config.yaml
train_examples: 145000
crop_scale_min: 1
encoder_arch: "resnet"
encoder_activation: "relu"
encoder_depths: [2, 3, 3]
encoder_avg_pool_shortcut: true
encoder_widths: [64, 128, 256]
decoder_upsampling: "nearest_conv"
residual_init: "none"
lr: 0.0015
beta1: 0.95
beta2: 0.99
epochs: 18.2
warmup_steps: 200
weight_decay: 0.4
Rows from block 7 of the encoder of a small segmentation model, named by matrix and row number. Rows with one number belong to one channel. Each number is 50 + 12 x the weight over its row's rms, rounded and kept within 0 to 99. All counts start at 0.
After each channel's rows are labels from the 100 images, of 14848, where the channel reaches its highest value: "top examples" is what is common among them. Only what is clearly more common there than usual is listed. The data: rendered roads seen from a driver's seat, with toy cars, trees and houses.
# convs0: first 3x3 conv (encoder.blocks.7.convs.0.weight, 256x256x3x3, each kernel summed), inputs 86-171
# convs1: second 3x3 conv (encoder.blocks.7.convs.1.weight, 256x256x3x3, transposed, each kernel summed), outputs 86-171

convs0.196:49 44 33 49 54 55 48 44 72 39 59 63 45 41 37 23 47 48 52 50 39 41 17 49 27 42 51 47 60 50 91 59 59 49 47 64 44 46 33 53 68 59 40 59 39 47 28 42 54 08 45 51 54 49 55 64 39 44 44 46 58 53 56 46 63 41 47 41 46 51 50 43 62 57 69 57 52 60 60 59 81 42 50 50 61 68
convs1.196:59 52 52 51 46 27 48 49 50 52 51 56 47 59 36 31 49 45 39 54 33 39 19 55 30 26 61 53 58 18 56 60 41 53 39 50 29 28 56 59 13 55 42 55 43 44 65 33 49 12 33 47 51 52 43 49 39 36 47 48 45 46 53 38 52 31 56 44 37 35 37 26 32 57 34 52 55 50 52 35 27 41 50 55 55 36
top examples: bends left

convs0.225:49 39 28 46 60 41 42 58 41 48 25 52 41 81 38 34 52 40 36 45 22 47 21 44 42 69 41 68 43 24 60 53 55 44 49 44 57 38 54 36 65 47 29 43 34 47 48 21 44 40 29 33 47 32 58 45 44 43 48 47 30 28 55 41 50 44 63 52 28 40 71 40 38 35 36 67 40 34 45 40 34 42 43 54 51 44
convs1.225:47 34 26 36 36 49 50 42 59 23 56 52 54 44 45 52 56 58 30 55 41 53 26 44 48 47 47 37 49 47 50 61 42 44 49 44 44 53 44 50 40 51 51 58 30 39 53 00 57 44 17 57 51 34 45 46 31 40 78 51 59 51 57 48 68 34 47 52 65 63 47 40 58 37 41 51 62 54 49 54 40 64 42 42 41 56
top examples: truck; vehicles: two

convs0.112:41 42 66 48 33 61 57 50 51 45 45 51 54 50 63 31 46 41 61 48 47 64 28 64 50 59 52 55 81 68 50 54 27 48 41 47 35 66 49 46 65 27 56 62 18 56 36 51 45 54 62 46 65 56 65 59 55 46 65 75 52 49 42 60 51 58 49 33 66 55 30 46 68 54 59 56 46 45 39 73 54 42 37 48 43 55
convs1.112:46 42 46 49 64 58 48 71 37 79 40 46 45 59 50 51 35 31 48 40 44 41 53 47 42 54 37 34 38 53 49 45 69 48 76 71 66 44 34 44 50 62 45 45 57 47 58 66 31 50 57 61 41 44 61 26 42 47 50 51 44 42 28 49 46 51 43 65 48 57 64 59 57 42 39 33 56 68 76 44 56 45 37 34 47 48
top examples: vehicles: zero

convs0.49:58 45 47 32 30 56 43 42 27 52 45 49 51 66 55 50 41 35 46 37 53 51 11 60 59 50 46 51 66 56 40 51 44 49 50 52 64 70 53 46 72 55 57 42 57 48 39 49 35 62 81 55 44 55 67 56 55 46 65 54 35 60 38 61 38 59 53 70 59 40 46 35 54 51 46 51 33 40 39 60 31 55 49 42 45 54
convs1.49:41 40 44 50 62 70 60 66 26 81 45 43 48 51 52 60 44 36 50 35 45 57 68 37 53 60 42 43 46 56 40 48 70 37 65 74 62 59 44 56 53 78 54 44 75 50 49 75 49 69 51 64 43 57 57 52 51 45 59 53 50 34 37 48 45 59 37 56 43 52 80 59 60 48 64 53 55 64 73 44 54 59 41 40 60 49
top examples: bends right; vehicles: two

convs0.92:50 38 38 52 64 40 35 52 43 54 26 51 34 78 30 45 61 49 41 46 32 48 36 37 29 64 40 73 49 39 54 57 55 29 49 40 62 35 62 38 60 61 20 42 50 50 42 42 46 53 35 34 37 29 59 37 38 36 41 46 33 37 69 30 38 40 55 53 42 47 53 45 29 41 31 56 47 41 47 46 38 47 56 37 41 44
convs1.92:46 39 34 40 41 51 56 50 65 39 55 51 59 45 57 49 48 72 41 57 44 39 20 36 53 49 49 30 45 29 54 53 40 37 38 44 31 65 60 61 50 58 37 61 49 36 51 08 55 41 33 57 51 36 48 42 46 41 72 52 49 49 61 54 64 33 40 51 74 55 46 46 59 42 42 48 62 47 51 53 43 57 36 55 39 59
top examples: truck; tree

convs0.190:55 38 20 45 61 39 42 66 48 45 43 47 41 74 39 23 54 33 34 45 30 45 24 42 30 57 40 67 37 35 64 42 47 29 49 53 64 37 53 33 76 54 38 48 41 59 42 18 52 30 30 41 46 40 52 62 45 51 46 55 30 31 52 42 49 38 63 60 34 32 67 38 43 39 50 73 36 46 44 44 42 32 45 49 62 56
convs1.190:52 48 27 35 40 54 47 48 62 31 56 58 59 39 47 48 60 65 38 59 38 47 15 47 46 49 50 33 47 47 54 53 46 43 55 46 43 48 47 45 29 59 60 60 29 34 54 00 61 40 32 63 51 35 46 45 29 41 70 62 39 58 57 48 56 38 43 53 59 53 41 38 55 42 42 52 50 55 43 56 36 65 41 39 44 58
top examples: truck; vehicles: two

convs0.9:53 57 61 59 53 70 51 62 41 36 45 61 69 49 59 37 56 50 39 69 57 69 23 63 57 37 47 66 61 42 50 44 33 58 43 40 49 69 48 55 61 30 66 43 41 71 36 53 55 29 51 41 52 58 53 51 65 50 54 54 49 61 43 66 44 65 68 58 52 48 51 22 69 56 49 49 69 38 44 71 46 52 52 59 43 57
convs1.9:38 30 34 43 73 54 38 68 46 58 39 45 43 62 48 51 34 25 41 29 43 45 51 42 33 44 33 40 40 43 57 34 63 43 65 69 69 48 31 43 46 54 48 46 60 46 60 56 26 47 57 55 37 36 67 39 39 36 45 53 54 34 20 43 42 44 34 59 37 56 63 47 57 45 37 32 47 66 67 37 64 29 41 42 39 51
top examples: vehicles: zero

convs0.57:36 34 43 47 70 68 45 39 41 29 40 69 27 76 56 70 54 58 43 28 47 58 59 40 27 61 38 43 49 39 29 46 44 66 49 45 40 53 50 48 33 60 33 43 59 46 49 57 52 61 37 39 43 41 48 50 47 43 50 29 49 48 59 52 44 41 45 53 39 44 44 57 54 49 40 54 41 51 51 53 41 54 62 40 40 70
convs1.57:47 48 56 40 59 62 49 46 44 39 46 45 33 52 62 30 39 54 35 49 39 43 28 35 40 58 40 52 44 46 47 54 58 42 40 42 25 37 53 71 32 34 55 52 32 48 38 38 61 39 50 33 37 42 42 33 33 42 62 24 34 39 51 59 44 38 61 48 65 36 53 36 49 37 45 48 51 39 46 53 38 56 48 48 30 46
top examples: truck; bends left; vehicles: two

convs0.131:54 42 50 33 53 45 44 25 37 52 39 33 40 68 38 44 44 49 57 35 36 57 40 65 32 47 48 52 44 48 45 32 54 31 38 50 34 43 49 42 38 64 50 47 52 58 17 51 30 63 46 49 29 48 34 46 22 37 46 63 51 47 38 40 44 57 49 33 51 28 45 69 36 58 68 62 26 44 39 42 54 44 58 33 41 44
convs1.131:56 40 53 54 35 64 75 53 35 52 45 45 34 70 63 38 49 56 43 51 26 67 56 48 63 78 41 62 56 48 57 39 42 20 42 55 47 44 74 38 23 71 70 34 67 62 39 58 42 50 55 46 71 52 53 64 41 47 60 56 36 44 59 44 51 58 41 48 59 41 73 57 67 32 71 73 34 47 54 56 45 49 58 67 62 46
top examples: truck; vehicles: two

convs0.203:47 45 70 56 55 68 48 63 53 28 62 50 43 52 64 57 60 48 44 43 72 69 66 60 39 47 35 51 64 51 36 63 34 50 48 43 29 80 52 47 37 20 78 40 32 57 42 60 49 64 49 40 54 54 55 52 62 52 53 51 50 46 42 67 48 63 61 48 57 53 64 38 69 66 39 49 51 49 53 50 56 49 39 50 39 43
convs1.203:35 39 49 40 69 48 38 63 48 66 37 45 44 59 41 47 34 28 42 29 42 37 42 42 44 47 30 41 40 43 49 39 64 42 72 65 54 47 17 40 54 47 49 41 47 45 50 63 25 47 67 58 36 39 67 29 40 33 50 50 50 35 28 42 32 45 39 62 35 49 60 51 62 44 40 30 51 67 61 43 54 29 31 43 31 38
top examples: vehicles: zero

convs0.143:55 33 57 31 47 07 36 46 41 54 38 67 18 61 20 43 52 46 49 53 32 45 31 40 40 67 53 59 60 40 47 38 66 51 53 55 67 46 56 43 58 48 28 50 50 60 49 58 43 57 36 31 50 19 67 43 43 47 54 53 20 38 61 25 39 38 52 45 50 28 46 49 11 50 60 47 48 35 47 47 48 52 51 42 51 33
convs1.143:41 42 46 33 43 58 60 45 73 64 44 47 45 41 68 80 57 62 57 55 51 27 50 52 53 59 50 36 48 56 56 35 65 51 67 45 44 66 76 51 57 58 42 58 55 42 44 46 56 50 61 54 48 41 58 55 62 41 51 63 54 31 52 52 39 52 49 55 69 61 55 62 55 37 50 55 56 42 71 62 65 51 48 62 53 54
top examples: truck; bends right; vehicles: two

convs0.83:36 48 40 61 49 29 49 52 40 40 44 51 42 55 49 51 59 40 48 46 53 46 54 64 57 97 41 50 46 64 45 55 51 48 42 48 35 33 57 51 58 49 20 44 60 59 64 60 44 86 55 42 54 33 52 52 48 56 46 70 41 54 51 62 59 60 49 37 52 53 40 68 54 50 41 50 55 29 57 48 42 42 66 54 45 29
convs1.83:44 56 41 52 44 17 47 44 48 40 50 39 43 51 46 24 47 54 48 47 34 46 54 45 68 46 37 51 52 54 40 51 47 38 46 25 26 44 39 39 35 51 36 47 60 47 58 48 47 45 55 58 48 37 53 36 22 34 48 63 52 64 39 53 80 51 40 44 72 53 43 55 60 48 36 53 45 37 55 62 53 53 48 65 38 58
top examples: straight

convs0.129:44 52 54 49 53 25 43 34 24 43 38 48 46 60 60 49 61 55 50 43 54 51 49 61 46 76 37 55 53 56 48 55 55 54 51 49 50 45 46 50 65 35 26 46 30 48 50 52 57 62 51 45 59 36 52 58 57 44 45 59 35 55 59 71 51 56 52 43 47 54 51 64 53 63 37 53 52 46 52 48 40 40 55 62 49 29
convs1.129:43 59 34 50 49 27 58 53 25 57 29 40 43 64 46 47 47 56 49 50 42 45 46 51 63 37 45 52 46 54 48 41 43 56 46 35 37 63 48 43 43 65 36 35 64 48 58 40 52 54 45 61 44 33 61 39 37 36 33 60 51 57 45 51 50 54 40 58 60 55 46 57 59 50 31 59 57 39 41 57 46 56 42 44 33 51
top examples: straight

convs0.224:67 54 46 41 35 56 53 69 47 40 48 63 41 51 53 43 47 46 41 53 31 38 30 59 45 78 62 53 38 45 44 38 54 52 49 54 73 46 63 45 68 37 54 55 67 51 50 62 51 61 37 53 69 53 53 49 54 49 41 77 11 40 68 57 49 57 56 44 46 60 76 24 37 44 57 36 35 40 41 73 31 43 50 62 71 42
convs1.224:47 57 55 50 41 54 40 45 69 21 39 62 50 33 50 44 52 60 64 61 38 45 60 38 51 66 45 52 45 53 21 64 40 51 51 30 36 52 46 42 58 26 65 44 26 45 60 47 56 73 60 56 55 39 65 46 47 60 45 57 55 55 52 53 66 54 61 56 77 50 66 52 29 49 44 31 44 45 42 47 54 60 42 59 52 51
top examples: bends right

convs0.97:30 33 25 49 49 64 51 60 45 50 40 55 41 65 44 53 48 48 33 44 33 34 47 41 42 67 35 37 24 41 53 51 41 59 56 29 57 48 42 38 75 44 38 49 51 35 65 59 35 56 66 50 42 29 51 35 49 45 35 50 47 47 48 39 46 31 52 65 19 50 52 39 58 46 39 45 53 35 52 52 52 47 53 37 31 69
convs1.97:47 37 33 55 50 47 45 50 48 32 44 61 38 56 29 39 34 38 28 42 42 41 44 42 44 70 29 49 52 15 48 52 52 55 46 43 35 45 36 50 52 61 37 46 40 34 53 43 48 54 44 59 52 55 46 49 63 48 52 40 47 60 44 47 52 31 52 44 56 22 49 46 43 35 44 46 46 41 45 51 36 45 57 52 21 48
top examples: truck

convs0.113:57 52 42 48 45 86 41 50 30 45 43 63 33 52 68 68 38 48 42 33 53 51 95 54 40 43 52 45 43 47 32 42 38 49 44 71 30 49 41 53 46 40 59 53 35 38 44 48 49 74 48 41 48 61 42 55 47 60 44 37 51 52 49 78 39 62 53 48 54 44 60 93 81 40 35 42 62 58 34 37 12 46 42 43 53 49
convs1.113:53 59 51 42 70 71 57 62 43 58 63 19 35 60 50 35 50 40 41 38 54 53 48 41 40 40 43 39 49 54 42 55 63 46 58 57 54 62 31 48 47 62 57 25 59 49 75 51 43 53 61 62 39 62 61 47 43 37 41 54 59 54 25 51 42 53 53 53 46 38 68 49 40 59 49 47 40 68 68 52 61 59 58 51 44 44
top examples: straight; vehicles: zero

convs0.105:64 57 52 35 46 44 51 40 20 36 62 51 23 66 38 35 56 44 51 47 42 50 29 41 37 71 62 60 50 36 41 59 47 41 58 62 69 74 57 54 50 64 67 59 63 24 52 64 47 43 40 64 56 63 60 58 48 58 56 37 17 42 58 45 39 46 49 42 64 43 55 23 28 53 49 52 21 58 44 58 42 55 61 43 65 60
convs1.105:38 45 40 44 28 49 50 33 52 33 54 49 49 41 52 40 48 47 55 54 43 46 42 35 43 47 49 53 48 55 47 64 46 34 53 41 52 37 56 53 49 54 67 50 55 24 54 47 53 50 63 49 48 36 53 44 46 65 51 59 29 77 48 39 51 45 49 55 38 43 57 37 45 54 55 57 20 50 40 53 41 42 32 34 45 59
top examples: bends right

convs0.157:49 51 62 54 40 42 65 58 57 42 59 58 54 52 50 42 66 54 52 53 56 71 44 72 64 33 43 72 86 63 45 63 39 45 38 57 45 75 55 44 53 44 48 68 46 53 44 54 53 50 69 61 59 56 68 64 64 46 62 63 62 59 29 49 54 47 63 62 77 49 46 42 55 55 61 54 51 41 43 76 34 46 58 59 56 51
convs1.157:47 41 46 49 60 56 45 66 44 68 38 45 48 59 45 52 28 26 44 41 42 36 53 43 45 52 35 39 42 46 53 39 65 50 76 60 64 44 32 44 54 65 47 42 60 44 53 60 27 46 57 61 38 42 64 28 42 41 46 52 52 43 21 44 40 47 41 65 47 54 65 55 56 40 41 32 51 67 74 44 56 43 32 39 40 49
top examples: vehicles: zero

convs0.106:38 48 50 63 56 68 49 51 51 40 48 41 53 42 63 52 68 66 63 60 49 52 60 49 43 54 62 44 53 69 64 63 54 33 50 58 68 69 51 49 48 28 30 54 29 30 24 54 58 47 65 60 49 51 66 43 61 43 66 40 41 39 50 71 54 50 47 54 52 69 53 56 84 51 56 55 37 51 47 55 35 52 41 43 44 52
convs1.106:40 38 40 35 59 48 42 73 38 55 41 35 39 61 31 51 44 32 29 34 32 34 53 38 47 42 42 27 41 36 44 44 74 45 82 62 58 36 33 39 43 50 35 38 48 38 57 72 42 47 51 66 49 37 59 35 50 42 44 38 39 38 41 33 46 40 39 63 41 45 54 54 46 41 45 38 35 69 48 43 56 44 38 56 43 40
top examples: vehicles: zero

convs0.18:50 54 52 47 44 62 64 57 66 46 50 47 46 42 66 54 61 54 48 47 49 60 58 71 53 51 34 58 89 76 55 60 51 47 47 55 48 61 67 48 57 59 39 63 57 49 56 51 56 40 67 47 59 39 60 58 62 42 57 68 60 63 49 52 56 51 55 42 69 57 31 27 73 52 56 54 39 25 63 69 55 52 63 57 57 37
convs1.18:49 46 44 49 61 56 50 61 46 69 36 45 51 56 47 56 29 33 44 42 43 34 55 48 47 54 28 38 40 51 47 47 67 52 74 58 67 46 36 43 53 69 48 43 56 43 56 61 34 46 59 62 43 44 59 23 43 42 51 48 46 47 35 44 46 47 46 66 47 54 61 57 54 43 39 36 52 61 81 49 54 45 30 35 46 45
top examples: vehicles: zero

convs0.42:42 55 49 42 46 59 46 37 46 59 57 53 46 53 44 13 41 19 65 55 60 50 26 49 55 51 50 37 39 57 71 52 42 56 33 58 45 45 45 49 38 35 55 47 39 65 48 43 29 34 51 38 61 56 56 37 41 63 60 48 62 55 38 54 26 68 43 38 54 49 48 28 48 52 42 44 56 52 48 42 57 41 36 60 57 55
convs1.42:56 62 78 49 41 57 55 51 60 69 44 47 78 33 50 86 70 70 49 57 54 58 80 63 47 70 68 64 64 71 67 55 51 58 53 53 60 63 59 61 53 67 52 52 53 63 57 87 64 69 50 82 54 67 31 62 61 49 54 55 58 37 59 57 58 58 61 49 67 47 49 83 47 55 55 47 63 48 54 52 63 59 63 57 64 68
top examples: line: no line; vehicles: zero

convs0.56:42 51 49 51 56 40 37 42 42 47 57 50 36 62 38 16 51 39 51 49 55 45 29 49 23 16 38 45 41 51 55 41 46 45 33 53 48 59 38 56 52 06 53 48 11 66 35 42 44 52 43 23 65 60 67 39 45 60 52 41 30 47 43 49 36 47 42 35 55 53 38 26 45 46 27 50 50 57 41 31 53 39 58 53 50 50
convs1.56:50 49 56 54 59 48 59 62 27 73 43 40 48 59 41 62 61 56 40 47 50 46 61 47 28 36 63 49 32 67 63 51 69 44 71 69 59 55 33 54 51 46 46 39 56 58 34 88 48 51 46 69 50 53 63 48 51 54 41 52 38 39 38 67 13 55 46 51 52 58 54 63 63 49 58 46 57 71 59 40 55 52 51 33 49 62
top examples: bends right; line: no line

convs0.200:58 45 60 44 46 44 53 45 09 39 64 59 27 62 44 37 54 35 42 56 48 44 47 46 42 39 53 48 47 36 49 59 47 60 48 58 67 60 55 59 48 29 50 50 34 23 56 66 40 40 51 52 46 49 50 57 65 61 50 22 36 51 33 54 24 49 52 67 49 56 61 23 42 58 33 49 30 43 45 46 35 61 55 57 51 56
convs1.200:38 42 45 47 24 44 61 43 61 32 49 35 57 43 43 60 45 48 46 51 41 57 52 23 38 42 45 62 55 51 51 48 54 50 57 40 63 37 52 54 62 46 47 47 54 39 44 49 38 58 55 46 50 37 59 54 62 73 64 50 37 85 49 34 48 45 48 79 28 41 55 42 45 44 57 48 29 40 34 55 39 45 45 41 51 55
top examples: bends left; house

convs0.202:53 47 66 57 55 69 62 64 55 43 64 61 36 37 62 47 70 51 34 52 44 59 64 54 59 34 55 63 90 56 51 63 39 59 61 51 50 61 60 46 50 36 41 43 48 48 45 56 45 32 47 56 61 56 66 53 63 40 51 62 60 50 47 55 54 53 67 55 51 75 43 57 69 48 51 47 68 56 47 62 49 53 53 65 53 28
convs1.202:45 42 45 46 68 51 36 63 53 54 40 45 46 65 46 50 32 25 38 41 46 32 50 44 41 48 31 38 44 48 47 42 69 50 77 54 70 46 31 41 51 58 41 42 54 45 55 52 26 43 63 64 45 41 62 26 41 39 43 47 54 45 27 41 46 47 46 73 42 43 62 52 47 40 40 28 55 63 69 46 68 45 30 41 43 50
top examples: vehicles: zero

convs0.39:50 50 66 44 54 54 47 47 39 21 51 50 52 55 62 63 63 42 40 65 57 54 51 59 33 36 39 66 55 58 34 54 42 83 44 30 47 57 42 39 50 21 54 38 42 47 42 60 39 70 43 43 53 37 50 54 60 62 47 44 33 56 53 59 30 62 75 47 31 45 66 31 58 61 34 47 56 29 44 56 42 47 44 39 38 42
convs1.39:38 38 45 37 58 49 56 57 51 51 42 45 45 53 41 64 43 39 38 39 42 35 44 36 44 39 39 29 34 53 57 31 71 58 73 61 41 52 31 44 43 55 49 41 65 39 65 60 37 50 61 61 37 41 67 33 48 34 36 46 47 43 31 42 32 36 41 57 31 67 65 48 71 41 36 27 56 64 65 56 62 38 32 36 30 48
top examples: vehicles: zero

convs0.91:45 39 38 63 51 50 50 39 31 43 38 43 47 62 59 60 55 50 51 49 46 61 60 51 49 17 45 52 50 71 23 51 39 48 47 42 29 30 45 42 44 45 41 39 66 62 43 45 43 58 55 44 49 44 61 45 54 45 38 65 43 48 64 58 35 58 62 64 45 58 46 73 68 45 48 60 62 29 44 49 51 41 42 64 44 30
convs1.91:52 45 37 55 63 38 32 49 40 48 52 35 39 70 47 51 60 45 47 50 59 30 65 42 39 53 25 59 60 62 45 43 38 44 44 31 43 72 43 61 23 75 37 39 90 45 56 31 45 66 46 47 60 45 57 50 33 35 28 40 38 61 40 46 52 50 50 34 59 44 55 53 42 51 40 51 37 34 45 44 38 47 60 45 40 39
top examples: straight